python train.py --image_size=24 --grayscale=true --crop_scale_min=0.8 --targets=["land", "water"] --num_classes=[7, 2] --norm_position="pre" --hidden_act="gelu" --width=128 --beta2=0.99 --max_steps=40000 --lr_schedule="wsd" --final_lr_fraction=0 --warmup_steps=8000
Rows from block 9 of a small image classifier, named by matrix and row number. Rows with one number belong to one neuron. Each number is 128 + 32 x the weight over its row's rms, rounded and kept within 0 to 255. All counts start at 0.
After each neuron's rows are labels from the 100 images, of 14976, where the neuron reaches its highest value: "top examples" is what is common among them; "peak on" is the class under the peak. Only what is clearly more common there than usual is listed. The data: rendered landscapes of hills, water and sky. In brackets: how many of the 100.
# fc1: MLP up (model.blocks.9.mlp.fc1.weight, 384x128), inputs 64-127
# fc2: MLP down (model.blocks.9.mlp.fc2.weight, 128x384, transposed), outputs 64-127

fc1.170 [137 118 129 112  77  29 174 116 147 109 127 166  85 145 152 160 104 131 154 137  71 101 129 153 129 136 143 102 132 129 105 137 135  70 175 105 179 196 104 139 194 135 100 134 117 114 149 149 169 108 101 115  87 163 119 183  99 135 121 101 156 122 144 132]
fc2.170 [146 102 137  74 142 171 142 166 168 142 138 144 155 138 173 148  67 101 161 120  75 136 120 139 130 167 160 123 157 110  94 103 132  85 148 136 120 127 150 141 164 131 217 119  87 155 174  86 146 110 108 127  65  78 109 153 156 105 107 158 164 134 168 122]
top examples: desert dunes (67); noon (65)
peak on: water (39)

fc1.130 [133 105 128 118 182 134 154 140 130 115 196 117  73 128 117  96 128  98 111  97 100 184 140 172 145 118 127  88 143 137 142 114 168  70 151 114 137 123 172 126 147 111 136 117 153 118 189 155 157 115 124  99 167  91 141 143 112 158 145 114 183 116 125  95]
fc2.130 [141 214 113 101 139 136 166 165 102 144  81  84 125 122 145 168 133  91 121 145 107 113 119 131  94 141 141 140 151 126 156 113  64 126 197 131 112 119 177 159 122 140 109 113 112 124 108 116 156 122 134  54  75 102  86 141  98 104 121 108 127 127  77 131]
top examples: fog (62); overcast (57); red mesas (33)
peak on: water (38)

fc1.235 [169 178 126  72 167 147 183 101 103 121 145 158 121 192 147 160 118 106 153 156 156 179 114  99 103 116 192 161 107  88  80 135 157  74 120  41 126 131 146 149 140 139 110 102 115 144 124  73 190 140  78 101 118 112 145 126 177 119 123  49 146 165 119 132]
fc2.235 [157 108 134 147  52 121 142  98 133 177  69  82 117 134 104 126 161 107 128 158 129 133 109 110 104 147 118 109 112 101 144 183 147 105  97 142 171 107 122 103 136 109  92 165 162  83 146 136 163 151 117 124 187 188  80 103 104  56 117  97 104 118 125 137]
top examples: fog (85); sunset (51)
peak on: water (57)

fc1.338 [106 153 119 145 114 155 191 126 128 111 173 179  40 158 137  99 134 105 158 174 134 101  99 134 109  90 187  87  59  89 104 147  97 105  84  70 152 151 196 137 124 112 113 159 100 117 116 128 160 113 139 124 129 152 111 143  97  65  99  61 125  86 117 137]
fc2.338 [102 138 202 177 143 110 110 101 111 142  97 173  66 117  95 139 110 155 120 127 172 120  96 114 121 174 114 153 110 124 131 158 126 132  68 105 149  79  56 118 139 114  75 150 154 101 171 146 158 133 136 143 158 176 147 125 164 161 142  96  98 151 145 138]
top examples: snowy peaks (61)
peak on: water (41); steep ground (30)

fc1.355 [ 85 152 148 154 136 111 186 166 167  73 166 138 107 132 153  67 140 130 139 116  94 168  44 146 213 134 159 141 128 130 113 107 135 115  86  83 181 180 185 173 143 166 109 119 145 130 179 103 166 125  85 111 130 101 150 179  88  77  93  76 148 107 166 117]
fc2.355 [178 117 121 103 135 104 127 157  89 133 103  73 179  93 193 100 145  73  87 131 117 141 165 183 139  82  81 157 202 174 110 106 136 112 171 130  72 131 184 117  91 185 142  61 138 161 139 127 150 110 148  96 115 130  80 108  78  99 116 143 151  89 119 138]
top examples: night (55); snowy peaks (42)
peak on: steep ground (34); water (27)

fc1.152 [ 74 137 114 118 105 153 169  97 115 174 128  94  88 162 104 144 200 137 129  92 136 144 159 129 140 153 102 166  97 104 120  94 148  66 116 128 171 117  99 124 191 184 164 140  99  61 149 140 119  62  99  69 167 102  97 134 159 130 134 170 112 136 111 119]
fc2.152 [167 111  83  95 131 161  97 161 114 101 128 105 158  72 157 180 174 153 160 130 149 131  81 123 131 115  85 111 185 140 187 115 192 137 110 197 101 124 140 100 122 118 121 106 132 124 131 159  96 129 101  66 110 146 121 136  91  82 200 144  93 123  90  82]
top examples: dark volcanic rock (54)
peak on: sky (96)

fc1.208 [111 104 167  87 143  79 153 188 127 142 185  87 126 102 150  88 147 121 163  96  83 177 132 134 166 138 116 142 150 118  96 175 114  80 160 130 107 102  98 146 136 106 213  89 153 135 148 159 140 118 128 112 166 129 129 106 143 127 146 128 150 156 105  96]
fc2.208 [116 177 132  53 154 164 183 171 134 129 154 137 147 166 162 110 110 166 167 102 122 159  82  93 104 172 143 133 111  83 104 130  57 143 167 107 131 124 153 149 146 115 153 189 105 142 153  71 148  55 120 122  64  70 140 130 132 116 108  73 151 124  99 124]
top examples: fog (62); red mesas (33)
peak on: steep ground (40)

fc1.177 [138 101  52 119 188 173 187 115 177 149 173 153 112 176 111 124 127 114 125 106 187 195 110 160 157 122  91 111 117 101  72 156 160 121  95 116 163 125 167 169 197 124 155 145 123 138 133 158 150 162 135 176 120 145  93 144 113 101  70  54 142  90 102 154]
fc2.177 [ 81 201 147 159 135 120  87 133 160 128 116 160 148 160 129 136 141  97  87  73 129  81 162 133 148  87 172 121 118 206 127  45  69 121 151 134 131 140 142 174 114 164 137 125 113 164 119  99  45 119 160 140 128  92 157 121  85 138 104 199 121 127  92 127]
top examples: overcast (83); green hills (37)
peak on: steep ground (53)

fc1.141 [144 106 107 166 119  99 144 143 114 139 152 136 156 158 153  83 159  57 154 172 154 138  62 119 130 133 146  95 124  79 130  89 154 154 193 102 146 123 183 165 158 134 199 147 123  51 116 140  93  96 160 129 108 164 121  68 143  92 105 108 129  95 158  85]
fc2.141 [117 171 133  90 194 173 154 126 182  89 130 141 136  87 168 166 150 138 120 110 148  87 113 107 149 121 120 118 143 138 134 121 109 152 129 105 147 114 166 209 103  58 120 155 121 184 140  98 100 153 112  70  77  78  78 177 130 106 150 133 152 110 131 137]
top examples: water (84); green hills (35)
peak on: sky (93)

fc1.329 [141 152 134 101 185 115 104 153 128 171 107 188 131 124 145  47 146 116 120 102 113 104  90 118 130 136 150 162 149 169 139 116 123 116 140 165  75 178 183 126 133 128 136 118  96  81 155 181 114 137 120  84 170  72 165 146 153 146  12 153 131  70  77  97]
fc2.329 [126 117 166 169 110 141  90 144 130 129 132 177  88 136  94 129  93 179  73 132 120 137 146  92 130 121 141  85 116 174 151 126 139 136 119 147 154 111  67 106 154 141 113 166 105  84 136 164 138 110 128 160 113 154 178 133 182 144 181 157 123 219 135 167]
top examples: dark volcanic rock (41)
peak on: water (34)

fc1.361 [145 169 119 118  79 158 112 136 101 132 106 113 109 163 217 131 159  87 102 150 173  60 145 142 169 167 176 119  59 128 127 106 121 128 132 110 142 149 201 169 162 123 134 115  80 132 175 140 168  91 104 116  64 130 159 108 166 128  69 138 166 121 170 138]
fc2.361 [177 170  80 129 129 140 144 115 178 133 106 165 141  86  96  90 130 161 135 154 180 108 121 102 130  86 157 146 131  85 149 166  63 198 144 142 105 116  98 169 154 108 125 163 161 142  86 105 140 128 151 156  83  76 139 208 168 165 195  67  84 101  88 123]
top examples: purple alien crags (39)
peak on: sky (96)

fc1.111 [ 98 125 137  87 195 169 122 134 169 154 144 190 101 121 133  73 124 138 122 140 142 126  90  96  93 111 174 124 118 122 141 117 127 128 129 129  78 198 188 106 158 103 110 109 103 107 122 142 118  98 122 102 189 122 154 110 133 120  34 118 149 108  96 138]
fc2.111 [ 95 160 162 170 121 181 132 162 169 136 100 183  49 138 114 121 119 168 124 137 105 105 109  93 122 137 138 100 110 151 129 109 111 106 112 114 165  97  36 126 176 171 159 133 115  95 131 116 113 128 147 188 113 103 162 143 182 127 158 114  98 220 138 142]
top examples: water (71)
peak on: water (56)

fc1.180 [145 118  44  84 143 117 121 156 153  78 140  88 102  85 156 133 141  76 183 108 165 137 181 157 166 134 114 181 150 160  48 113 145 128  94 131 113 135 111 143 124 147  94  91 165 152 175 135 127 135  53 123  70 108 160 203 127 155 156 163 186 145 106 116]
fc2.180 [ 89 161 174 162 151 126  65 158 121  99 131 174  69 135 126 185  99 197 116 119  83  99  78 108 102 106 155 108 168 167 185 103 112  62 120 155 147  92 109 118 174 121  98 141 126 134 142 165 138  95 117 140 127 133 164 103 165 141 202 131 106 181 159 135]
top examples: red mesas (34)
peak on: water (28)

fc1.325 [106 103 115  60 138  84 146 135 123  96 156 166  73 104 195 189 130 125 175 126 147 100 115  92 101 125 202 137  72 170 103 121 121  84 164 135 136  92 160 179 138 103  83 105 148 104 141  97 157  84 148 162  96  95 120  94 156 173 140 116 114 111 116 102]
fc2.325 [134 186 162 190 140  98 146 166 158 176 132 130  97 152 128 148 115  85 162 121  75 181 122 143 125 146 105 122  71 129 121 157  77 119 113  99 150 143 165 120  87 202  84 149 156 144 168 121 147 157 122 144 135 169 122 104 109 128 100  53 174 112 149 189]
top examples: fog (70)
peak on: water (33)

fc1.317 [160 137  63  87 151 136 189 117 141  75 150  94 155  79  68 112 112  95 142 174 157 118 133 140 150 140 100  96 177 103 143  83 168 129 189 127  94 170 184 101 154 147 168 174  51 113 138 134 152 101 112 114  91 179 162 169 174 129 122 117 137 130  92  48]
fc2.317 [123 177 128 212 105  72  98  93  96 180 146 119 134 162 116 144 139 126 115 113 110 154 108 153 157 118 167 120  82 194 152 114  68 155 109 180 111 130 124 100 101 140  52 139 196  85 105 159 139 161 162 107 155 165 147 153 144 147 127 119 122 126 133 191]
top examples: overcast (76); snowy peaks (45)
peak on: water (36)

fc1.32 [117 114 144  99 113  73 142 108 129 132  95 129 136 139 108 114 135 100 146 123  98  85 131 108 101 101  98 168  65 125  40 185 155 140 182  82 178 145 177 151 130 136 132 139 127 127 125 132 149 121 170  85 197 136 153  81  90 128 131  78 159 154 142 111]
fc2.32 [116 188  90 120 161 174 168 109 121  83 162 136 108 131 148 180 153 138 156 123 104 137  90 132 167 104 147  88  95 123 167 102 188 134 116 191  91 136  84 105 167 138 134 135  96  71  89 165 106 194 126 125  96 140 185 160 161 175 160 121  74 142  75  91]
top examples: dark volcanic rock (74)
peak on: sky (90)

fc1.168 [139 186 131  90 177  93 131 176 134 141 168 153 127 155 155  80 177  90 143 110 140 166 125 132 143 116 104 105 115  73 132 171 106 107 171  78  76 133 114 163 127 121 101 109 144 140  93 158  80 142 128 185 158  92 176 166 132 157  90 110  93  64 100  95]
fc2.168 [100 123 136 176 138 112  91 167 141 168  79 146  69 127 120 178 119 164 139 141  91 123 117 104 172 127 141 167 127 134 147 137 149 140  89 135 135 100  90 133 130 180 117 143  87 110 173 138 130 156 167 176 114 136 130 162 144 154 172 146  74 165 151 104]
top examples: night (57); dark volcanic rock (34)
peak on: steep ground (41)

fc1.69 [132 165  73 123 116 185 127 154 114  90 154 136 108 126 118 122 113  50 133 157 169 182  79 146 181 154 103  92 114  84 148 184 193  81 129  69 208 111 181 117 102 156 134  88 148  94 134 186 121 135 123 111  85  97 121 154  71 158 126  66 127  92 171 101]
fc2.69 [160 106  79  83 137 176 145 132 114 105 145 131 148 120 126 145 138 125 163  95 166  84  98 110 145 169 133 112 158  89  93 114 167 194  92 126  93 167 163 139 140  54 174 129 110 113 157 120  89 112 134  75 138  94 100 169 118 149 111 148  68  78  94  84]
top examples: red mesas (46)
peak on: water (32)

fc1.136 [132 123 131 145 140  65 139 145 134 156 125  79  85 170 150  96 104 141 133 140 196 134 184 153 130 112 188 128 108 102 157 125 113  95 117  86 138 155 161 208 106 144  85 122  81  80 162 181 167  46  80 103  86 174 127  96 149 117  74 120 127 138 113 104]
fc2.136 [189 130 136 115 130 143 160 134 169 148 109 116 134 100 145 104 113 138 122 124 163 152  71 149 149 159 135 137 131 111 130 179  67 234 125 140  97 106 135 148 130 108 140 164 150 162 138 105 220 146 180 147  53 115 140 156 146 128 190  31 137  75 109 168]
top examples: purple alien crags (41)
peak on: sky (81)

fc1.115 [153 123  63  55  98 153 192 121 137  79 160 165 109  82 167 126 147 131 121 183 171 127 149 129 159  92 128 119 160  71 155 102 177 124 195 108  92 134 146 126 143 118 167 127 124 144 106 130 178  80  82 108  59 175 170 168 150 128 142 133 190 109  90  83]
fc2.115 [116 118 196 193 140  64  69  88  90 181 146  84 164 155 131 118 121 113 101  66  85 121 119 184 128 103 145 150  71 168 162 121 105 142  93 164 156 122 121 116  84 138  59 171 223 112 113 130 138  94 165 135 165 175 113  79 112 108  98 124 142 139 135 188]
top examples: water (93); dark volcanic rock (50)
peak on: water (91)

fc1.6 [113 180  84 124 126 122 126 196 109 109 158 152  73 135 128 144 181 147 137 194 195  73 122 158 213  97 115 102  70  96 133  89  92 108  96 128 107 205 165 140 207 137 133 144 112  88 121 116 166 150 127 124 137 157 136 131 117 141 122 135 183 145 103  97]
fc2.6 [182 113 137 103  81 113 181  99  82  94 166 108 134 156 122 129 154 150 154 166 120 170  85  88 135 168 141 113 124 103 148 153 168 132  72 176  74 148 108  67 138  74  80 115 157  97 123 176 164 116  84  83 122 140 161 181 174 129 183  95 114  71 133 184]
top examples: snowy peaks (96); overcast (54)
peak on: sky (95)

fc1.3 [ 59 158 164 111 128  89 126 152 155  78 115 115 118 123 116 135 151 127 167 146  73 176 168 108 139  95 121 152 133  84 124 147 135  89 172 141 119 134 106 133 157 214 150 156 145 100 112  92 183 150 122 134  67 170  92 130 140 127 112 150 126 125 157  88]
fc2.3 [142 127 141 157 107  94 172 121 166 152  96  75 141 108 143 110 119 110 120 210 139 129 152 134 152 206  78 141 120 113 145 168  95 169 134  78 145 150 137 149 104 120 131 125 142 152 122  98 133 140 156 148 118 124 134 100 126 162 132  93 210  88 115 123]
top examples: purple alien crags (40)
peak on: steep ground (32)

fc1.56 [159 187 116  62 135 137 157 127 154 142 136 193 162 189 155 165 127  33 135  85 143 149 164 140 142  57 178 125  73  94  84 179 171  88 117 135 116 137  84 144 163 173 175 141  82  77 112 158 148 115 127 147  89 148 129 131 159 124 114  74 180 101  96 109]
fc2.56 [162  62 148  84 126 124 103 100 105 159  50  52 163  74 138  79 145 120 125 149 110 153 108 164 153 143 132 152 162 155 137 165 135 145 103 148 114 108 228 127  98 103 133 120 161 182 180  94 170 167 127  81 140 104 109 147  58 118 123 172 143  56 132 105]
top examples: water (98); overcast (53)
peak on: water (93)

fc1.340 [136  97 144 146 162 139 159  90 164  81 202 121 145 138 121  83 135 113 130 158 139 146 113 156 123 174 142 118 106 113 112 128 121  61 124 134 140 156 137 215 170 115 187 108 104 155 117 129 187 121 166 146 126 152 141 143  92  34 103 154 133 122 108  94]
fc2.340 [112 134 163 116 174 155 107 134  87 120 105 159  96 104 117 144  81 163 100 111 112 106 151 127 203 105 152 168 115 109 116 150 124 178 111 123 111 143  71 134 113  66 138 154  96 129 168 160 129 181 141 136 100 138 183 172 171 232 159 115 138 126 118 120]
top examples: snowy peaks (33)
peak on: steep ground (43)

fc1.337 [ 53 129 140 108 147 137 135 167 108 144 122  72  99  96 195 135 133 118 104 179 117 118 132 144 109 185 105 140 155 146 133 125 112 121 150 116 132 106  83 111 154 156 187  92 118 104 182 146 190  94 167 107  92 171 185 129 132 143 103 125 117 133 117  99]
fc2.337 [134 119 107  83 160 114 176  68 180 140 150 106 179 126 151 155 111 116 120 111 128 141 163 167 113 124 118 158 123  81  57 119 112 138 153 114 164 156 173 179 106  96 157 129 159 185 100 116  97 117  38  94 139 152  71 107 102  83  84 119 155  95 117 145]
top examples: water (94); overcast (62); green hills (50)
peak on: water (85)

fc1.239 [150 122 148  69 135 162 158 122 126 154 197 163 131 177 100 135 120 106 139 189  98 217 143 218 200 106 115 137 134  78 119 178 200  43 119  53  82 118 126 107 171 142 160  94  75 123 115 137 105 105 165 134 133 128 129 139  91 114  99  95 118  92 115 109]
fc2.239 [133 157 112 142  71 119 149 128 150 112  93  89 136  85 172  73 193 133 142 171 136 112 121 152 119 133 177 117 114 102 194 157  72 179 109 174 119 104 147 152 105  72  85 125 184 127  29  98 163 131 163 119  91 103 157 138  93 151 165  95 130 111  96 154]
top examples: dark volcanic rock (32)
peak on: water (46)

fc1.18 [162 129  66 141 145  77  99 153 107 171 109 118 115 138 165 150 162 128 123 107 174  80 132 202 168  84 101 157  94 144 136 143 120 150 111 101 133 170 137 121 105 167 206 122 122  91 128 101 118  58 132 115 125 189  83 140 170 102 125  58 114 105 122 103]
fc2.18 [105 105 145 161 134 170 142 159 140 163 163 155  52 136 195 160  95 132 129 143 120 150  57 179 106 109  98 153 136 151 108 100 146 106 122  99 106 108 105 114 174 168 146 108 150 101 129 163 164 121 165 104  89 109  99 101 149 108 135 101  79 158 109 110]
top examples: overcast (50); dark volcanic rock (45)
peak on: sky (80)

fc1.196 [129 143 104 172 120  98 105 125 112 102 120 125 102 141 161 138 179  98 140 180 121  61  93 178 140 188 169  99 121 122 117 149 181 125  86 135 117 130 182 166  76 114 130 135 101  92 141 183 166 120 127 116  89 135 118 171 114  66 121 178  90 118 176 143]
fc2.196 [129 164 169  98 107 138 152 170 130 158  86  92 107 118 159 152 155 102 163 154  87 145 112 164 140 127 181 122 123 125 150 159  61 125 110 101 137 101 119 134 116 110 102 122 191 108 120 121 132 167 131 143 116  97 115 159 118 174 127  83 153 129 100 130]
top examples: dark volcanic rock (33)
peak on: sky (99)

fc1.49 [110 172 132 119  72 135 156 116  95 132 186 120 155 127 128 113 141 121 215  98 166  67 113 131 171 156 135 113  77  87  91  86 131  82 131  86 167 116 146 144 154 139 131  80  78 144  81 163 157 122  97 164 172 101 116 149 141 124 149 109 195  95 182 112]
fc2.49 [112 152 133 157  98  66 103 145 129 168 106 123 129 114 100  97 124 144 161 165 139  76 143  62 148 123 145 176 123 151 190 153  82 182 156 121  95  85 106 190 106  80 100 166 140 124  99  89 138 161 131 163 120 116 136 182 150 134 177 143 142 104  95 108]
top examples: purple alien crags (39)
peak on: steep ground (35)

fc1.140 [ 98 167 104 115 178 112 151 103 111 133 122 169 142 172 148 177 145  92 119 100 115 170 155 118  92  90 113 137 131  32 131 142 134 142 181  70 153 120 114 227 130 152 100 107 127 136 113 162 112 135  72 116 137 121 188 142 176 155 154 134 111 148 136  87]
fc2.140 [ 97 159 138 164 144  86 126 189 103 134 126 140 122 178  83 152  91 133 181 160 126 161 122 118 168 142 179  91 124 200 136 108 125  97 112  92  88 144 145 103 145 215  88  71  74  78 143  93 159 140 183 185 149 121 117 161 159 125 158 144 107 142 168 186]
top examples: sunset (66); sun or moon in view (43)
peak on: gentle ground (63)

fc1.273 [113 132 142 120  93 113 123 147 148 161  94  62 132 155 131 124 137 114 140 152  83  85  57 159 140 168 120  88 148 163  75 187 159 127 109 116 141 135 135 137 166 117 150  88  93  72 184 160 132 163 124 114 141  76 114 185 128 124 143 154 148 117 107 110]
fc2.273 [114 133 133 140 181  73 144 114 125 128 150  88 147  84 139 183 106  89 126 129  82 145 140 146 131 160  90 148 131 170 117 126 167 101 144 105 120 156 209 138  33 135  80 115 158 133 121 163  94 183 118 102 168 112  86 133  46  83  97 187 154 113 150 110]
top examples: water (91); green hills (56)
peak on: sky (89)

fc1.333 [109 127 159  56 156 138 170 129 127 117 119 127 138 125 176 128 113  72 162 140 156 107  98  97  98  88  98 160 131 112 108  72  80 135 140 129 128 138 141 143 154 141 157  71 162 110 114 143  89  61 152 136 168 120 138  70  95 150 130  51 131 163 182 120]
fc2.333 [139  97 183 163 122  68  91 161 114 159  83  92 104 143 138 108 130 134 181 113  95 181  76 186 136 153 145 128 137 160 196 162 144 155  84 150 138  83 137  93  87 134  32 171 146 114 137 132 182 136 182 135 114 156  91 122 123 166 144 108 103 112 159 195]
top examples: dark volcanic rock (38)
peak on: water (31)

fc1.188 [140 147  85 105 105 159 116 173 186 159 121 144 152 134 115 176 130 165 108 152 161 204 119 165 175 119  98  75  69  94 118 176 167 138 132  71 103 127 162 154 150 143 177  86  89 111 118 163 120 134  74 156 149 143  82 143 180 100 143  68 125  89 107 133]
fc2.188 [115 154 135 136 157 136  30 143 150 152 135 129 162 127 154 159 103 134  84  65 112  57 154  93 132  95  98 160 156 187 119  53 115  95 168 119 127  90 132 179  96 142 185 157 107 164 181 144  49  94 133 128 139  78 143 104 133 105 126 184 123 175 139  74]
top examples: desert dunes (37)
peak on: sky (81)

fc1.144 [152 142  83  87 167 112 164 178 122  97 139 164 145 104 183 132 128 148 175 120 101 130 155 189 205  92 156 117 155 116 121 132 114 130 171 146  99 147 169 112 111 117  99  81  87 107 125 137 128 117 105 129  89 108 123 130 112 141  89 120 135 134 166  64]
fc2.144 [152  97 137 152 108 111  58  99  83 126 130 135 123 128 101 141 128 105  81 136 105 142 164 225 122  80 204 142 136 138 133 115 112  67 185 195 132 157 119  95 171 186 104  92 176 143  79 208 158 182 100  77 171 154 182 114 119 135 105 162 114 121 135 161]
top examples: water (90); overcast (64); dark volcanic rock (32)
peak on: water (57)

fc1.237 [ 95 115 106 147 138  61 123 118 105 172 105 110 181  60 140 148 155 130 134 100 161 115  94 129 134 101 184  91 116 116 143 163 163 145 116  67  93 207 141 162 158 140  91  75 148 153 161 134 139 130 152 164 147 214 156 111  74  98 145 114 102 109  81 117]
fc2.237 [133 196  77  77 172 140 148 123 151  98 124 182 141 155 126 129 135 170  91 129 164 111 184 118 170  49  95 120 108 153 143 103  79 142 142 113 135  76 160 159 129 128 143 131 141 159 100  81 144 139  90 113 115  93 134 146 125 162 150 141 157  63  86 146]
top examples: night (86); dark volcanic rock (55)
peak on: sky (91)

fc1.375 [103 160 106 167  84 138 112 151 166  80 138 169 138 144 121 121 137 104 138 169 101 183 115 127 129  90 133 100 101 160 148 141  93 105 120  86 113 149 182 146 203 204 147 156  96 141 113 107 113 136  96  99 120 175  90 110 101 105  40 104 123 124 150 162]
fc2.375 [112 141 147  84 159 171 155 134 119  86 170 121 120  98 176 132 134 122 129 137 134  87 162 129  91 171 141 133 152 107 101 131 109 125 173 148 112  92  83 146 153  94 172 138  99 168 128 147 133 116 146 125  40  58 186 124 145 150 194 135 127 159 113  97]
top examples: sunset (54)
peak on: gentle ground (64)

fc1.222 [119 120 127 108 116 152  83 109 147 112 125 169 168 196 151 112 129 109  92 114  64  82 170 131 124 148 139 149 109  95 127  90 149 116  99 157 127 149 155 110 159 130 164 148  97 133 123 228 174 100  76 146  82 170 139  69 106 146 139 149  98 104 190 104]
fc2.222 [120 167 152 149  94 107 165 152 184 151  70  97 120  77 121  96 172 113 122 205 125 123 102 114 147 157 135 118 129 141 163 210  89 175 114 109  96 115 133 179  96 139 113 142 120 146 124  77 156 131 191 171 131 106 128 156 111 116 133 109 173  66  97 108]
top examples: overcast (60); purple alien crags (37)
peak on: water (48)

fc1.31 [129 116 130  97 137 148 159 178 168 146 141 106 115 126 177 137 184  72  81 120 159 179 129 171  76 197  77 124 166  90 128 122 126 157 123 122 110 117 109 158 161 142 104 137 151 180 164 116 192 128  88 145  71 121 134 126 194  93  90  84 158 137  69 126]
fc2.31 [129 181 144 147 115 133 104 195 146 125 214 118 156 135 132 124 133 128 143 114  89 138 121 138 152  98 159  77  81 160 114 100  72  70 197 144 137 118 145 125  94 143 130 118  95 115 104 133 122  94 105 106 100 130 166 104 124  95 144 131 166 200 114 120]
top examples: dark volcanic rock (45)
peak on: water (34)

fc1.276 [ 82 158 126 129 105 131 160 123 206  69 210 184 146 190 127 114 115 135 211 161 139 163 174 140 114  78 171  73  90 125 123 116 126  84 128 137 129 126 148 141 140 113  90 137 143 156 107 101 159 147  79  98 120 151 126  85 118  57 107 120 145 117 151 170]
fc2.276 [116  94 157 101 119 148 176 108  87 157  88 111  79  77 133 146 133 121  98 154 180  58 136 115 131 210  63 160 147 114 122 151 139 147 119  78 118 104  84 145 150  57 161 133 122 108 134 172 129 104 132 115 145 157 135 133 154 144 143 117 131 133 104  64]
top examples: sunset (56); snowy peaks (45)
peak on: water (44); steep ground (40)

fc1.216 [100 204 107 118 167 140 153 216 160  94 162 141 111 104 107  86 123 123 139 147 170  96 167 160 183 145 158  84  96 126 134 134  88 125 127 121 148  95 149 200 136 122  89 119 141 182 179 136 144 155 138 156 147 120  91 139  59 119 114 118 144 159 142 130]
fc2.216 [141 143 100 185 135 107  53  76 164 104 148 176 165 100  69  93 158 143 150 105 205 123 150  65 142  69  91 144 129 124 133  87 148 121 137 129 117 130 148 129 114 145 134 157 125 154  83 111 127 120 145 120 183 150 159  86  80  98 128 160  97 134 145  97]
top examples: snowy peaks (35)
peak on: steep ground (43)